From a checkpoint of a small contrastive image-text model: normuon at rate 0.015.
Rows from block 9 of the image encoder of a small contrastive image-text model, named by matrix and row number. Rows with one number belong to one channel. Each number is 128 + 32 x the weight over its row's rms, rounded and kept within 0 to 255. All counts start at 0. Numbers have three digits each. After the name is the row's rms in percent of the matrix's.
After each channel's rows are labels from the 100 images, of 14976, where the channel reaches its highest value: "lies over" is the class under the peak. Only what is clearly more common there than usual is listed. The data: rendered made-up planets. In brackets: how many of the 100.
# convs1: 3x3 conv (encoder.blocks.9.convs.1.weight, 176x176x3x3, each kernel summed), inputs 0-58
# convs2: expand pointwise conv (encoder.blocks.9.convs.2.weight, 176x176x1x1, transposed), outputs 0-58

convs1.107 153:155127182088134137184150111106144136158156129131129157139187109111124146164144146147111146163139207149165116162094166113164142106090185098160141106135185148129114103173104117182
convs2.107 110:111114102128208122080104140139117098100111114152105073146084191106108127143105100110120098094174129066158177119173125111168202102128165175141112165153142118129134108098135174168
lies over: planet (68)

convs1.35 073:083088130150131151106052135166092146106129124131121131084160163128111125120124143158201153135164097124113075087071153100099126165149094074120069131141113204139123083091089165106
convs2.35 076:112135126105154168117133168085090057061137151150128163221125141137130115096189105179166112114127131121113133136091104158131111169149089147135121152172153114128100108105091146149
lies over: planet (49)

convs1.50 085:114213121100124108087086134195099160107080118106092088206216133139122111108158113175163096124127160105128122123173077120144135095166120146138181125195121106078097127144140186085
convs2.50 091:154149126100109159167153111100106110181125104157100157139106135124137134110124139110097171134116086150101109126122104128152183140214121179124078135153108149118065097092155099104
lies over: ring (30)

convs1.169 085:083127140088122085147188102128102086133114099127140101127124162120098111152094178136127096088123115108143134140146058101123140072148129120159158118143143096111079202133090109064
convs2.169 125:137117133109146089147122097150109165138077115112101121097144103082169174138109126124095152140094134144096182144144129114168124036093155126141175073155069070104117151168170114119
lies over: ring (56)

convs1.60 102:091118124110118132115161141106113126111127122050141050116127122111069112181115108120157074089133146116176126188118089093182124101142062125108146088140079098153122157153104124090
convs2.60 100:117129116119174086106132096134102123104078121131038126110104086101128107113118136176098130130144065089140169162079084065161111169083094100128093159103121144108130129136139096138
lies over: ring (83)

convs1.55 082:110091103092150141164126119085088125154128169163151122086147145135109164170164069153125175151108168140191135096139115146163152166127145092059108128128091188143149168115094103144
convs2.55 102:127081101138154158112128085191145055100152134143108105097139150168134114083178195096124137105124177160156114125157144104152102091157169167140146159156187125129114133101123132082
lies over: ring (30)

convs1.31 080:086123153087054153133097153172144152125116136166190160187109099143119123173134125187137128143136104136187157118125122141046185118149122112160180067122147093110167147115148167165
convs2.31 086:120156105130181188185137151123119084072122133085138109126078155122165100129139134164222093111138112161097160120078136146129096120121219139138128194117168122107143091090103169090
lies over: planet (90)

convs1.161 107:191135092064131135139120092120136138092163119093107119123197095129063160154123117156135115047106174131151165084148157160116125083138137101151126144149077151170190075135092155118
convs2.161 102:165119163127092112135185146143105135148152186145096091183133109150114153141168151109133123122123127111103148132163093113194165143131154142162127136103146187149141180119107192120
lies over: ring (67)

convs1.13 084:134188111162137086165100164125163095138109120135106123104143098123149135134112127090172107070156174101141104148112129119125215150101102079092161118148097150111142094194152156105
convs2.13 096:143097100127102118101143056111153107091119166119105108117142119112104185095170089148070150152064084110065073138136113111121096144088108130129150126118085104131059124055094073160
lies over: ring (85)

convs1.57 138:104136122111055151211182116114125095122094154142131156103140155127135175125144167145143090144175138160115065121158153146073172157094114180181187184130173135135134168115168128123
convs2.57 111:183054087073101167086178117182201103157143103071138167126113147126124067111135170152132180126146144074128113063099149144152155126136105136134133149133149087125127172140148147130
lies over: planet (54)

convs1.33 100:174208110091112155080111122148128123145132150132109129137160085124130128137164169128157131073125136140056116118201124096128117122094096165109048128213109121175076166061151200098
convs2.33 115:130130086112073105211112124148123126125065115139097067156110154109148133134105060159078142125101097107129135141132108145145140086099204145107118092157095160110091157104105155196
lies over: ring (40)

convs1.123 097:152097103106125130130107115148072146103092103137147095113149174090098137169173114141131098125120188135173154150118154122152157097125099161141123107098111146072115121078149096125
convs2.123 111:152103191097094113100085132153100098068187047128112165099152114149131139191141148151054107114113135087120099132111132077148117077122141085130113125102181085140078120103113121062
lies over: ring (87)

convs1.59 084:110110116130147102149142143152123120108115095161158158151083127146107129110103099134145072135127057122067151138157145158093169080143116125123145156029151158079073146156075121124
convs2.59 093:124094098083101156123113116114119129109091123153172137116143093129112118080215128081130128132128079118117101146148114159152167109219130141123114092116158120144103128150178122112
lies over: planet (72)

convs1.37 073:199122124141130081141133112170142074101113161141087132155137172116116132149141126166149107126151194151111078151119131146087102158097070183104089142158159137136144115133185166126
convs2.37 085:131110084093061141115096163098131124097114108162080123157119061090134151152107111116054173110105147151210133131170149136129153136127137105239130163165088116214113112105122090156
lies over: planet (96)

convs1.165 098:162122104155086094085065096158147130110116117085100141110174088114098102146156127154155109097080146159092110108165094122095134133130112121103069141168113180186135110158120184092
convs2.165 095:062193174125089114108090148082028121108091148125065067129160112095107170143180142108040149116082115139157166156159113084104142143075130125107138090139051091123084129094098085116
lies over: ring (41)

convs1.47 095:154077064107102147160173138104104094114138076138118099109118099164153140105162057133095070114129166095179111167112129153112138107097126042101123124090111119114084093110108050103
convs2.47 096:116141109139079141051127185112149111080114148178137130064089109093124126162124054133124099132061173108064083112085164163155149115164109173139114185109108133129130095134122195085
lies over: planet (88)

convs1.77 093:153128113126168067089122114115067142146140061086145140182095123154103062115142084147116163129099084124126157182135095096169062085152166133146142127112130132128043172078067077120
convs2.77 093:146169140176113114121177198162145113117106175118112107168099145080127108104104187143124105138163145045169160095097171130165140120128106107070127149135143117072152172197170162175
lies over: ring (54)

convs1.162 076:129128150057147113128158100110168152097122135112082112185150191152134141083174174166143126174156147120135115097158135155113071132145104148164137051096184065088161159121161088131
convs2.162 083:096129126113189171134112084140206153147101124058041190028070121100116155138122109180175120129175113149135188165082142136101136130128185136122132130166183152101123124169052129153
lies over: ring (53)

convs1.6 097:109148180166116150128090124169128142097118164111116109163098130115104129104179161135098124084110129112113129093159047167088126160174080133055084152136081097169112136112148149127
convs2.6 097:079116190085058106099140072122111071137145159129087049099122137083133125166141138093099085182095123157134178105112162129077138106109142085155108112114150127124078152100076114131
lies over: ring (39)

convs1.149 083:127092080077167118102188122135090122114099101124117140161151125131133145125144093155140073115168138155092077125121057153204093173141092056189116153176120136144131091108192138074
convs2.149 090:150134093153137164143079107130113129132117173117135165121170133229164138207151094121155155201183118127131123155144115121148134136142098120112152118135107123122100147084100110185
lies over: ring (30)

convs1.87 073:166160146111127075163136102137136150096146117102181120132186066054113150126090149192124089124120115147108155123152143111144139050161181223181153133098120126053168133115158110126
convs2.87 099:118141147130169024126121178105160134118113135156134137145112126155104072134138130104151064150112114093159078107107109156115098132112129145118102124163168098118170115086065150196
lies over: ring (71)

convs1.56 074:124137113164124128120126099088113145178096148172144200104107109155120140064123105084125159095115102155159154132135089111179169083095112080151147146118125178158086181079122153130
convs2.56 087:059123049125108119176136174151143107140101168136140107199105123157130127143206073108154076150116043070142122140147132157162131130115098126142169166166107129122133122121165162146
lies over: ring (26)

convs1.135 092:133122140073147099141115114090148091098139125063160115134144093171107129144146126159104129072126101161097124147141103134149082117152119127143142128105109135124119153104129095137
convs2.135 100:165147073118156083141109084166085215126156066081108126142120094115142141116134141179080164104175173168047180128214133062121105155102087114136131050072169101121132156102149105162
lies over: ring (62)

convs1.40 100:085095160134101117202186139115114127181148084151154167128144099162135165195061137126121107104090120172145163113128130134130137096139118113133117149189094108173117146135053093159
convs2.40 104:126119122118116072070075145137127080069105166105132088184133131158105109138101160152134097101137112074081072133077177140154110113164056142127105139141129105125086093069157100126
lies over: ring (32)

convs1.118 101:081122146143142101136101135167162183135131102120095155112055187118132096126121114254135111153103093127113128203125157148096092158127143136066144139089147161094125184129126111078
convs2.118 096:106105123129123163089106203131160075056130147109128146084098101191160124181105145091158113143147176090087155130076124145121212105113141128164132108143145130136154065121157151153
lies over: planet (57); ring (34)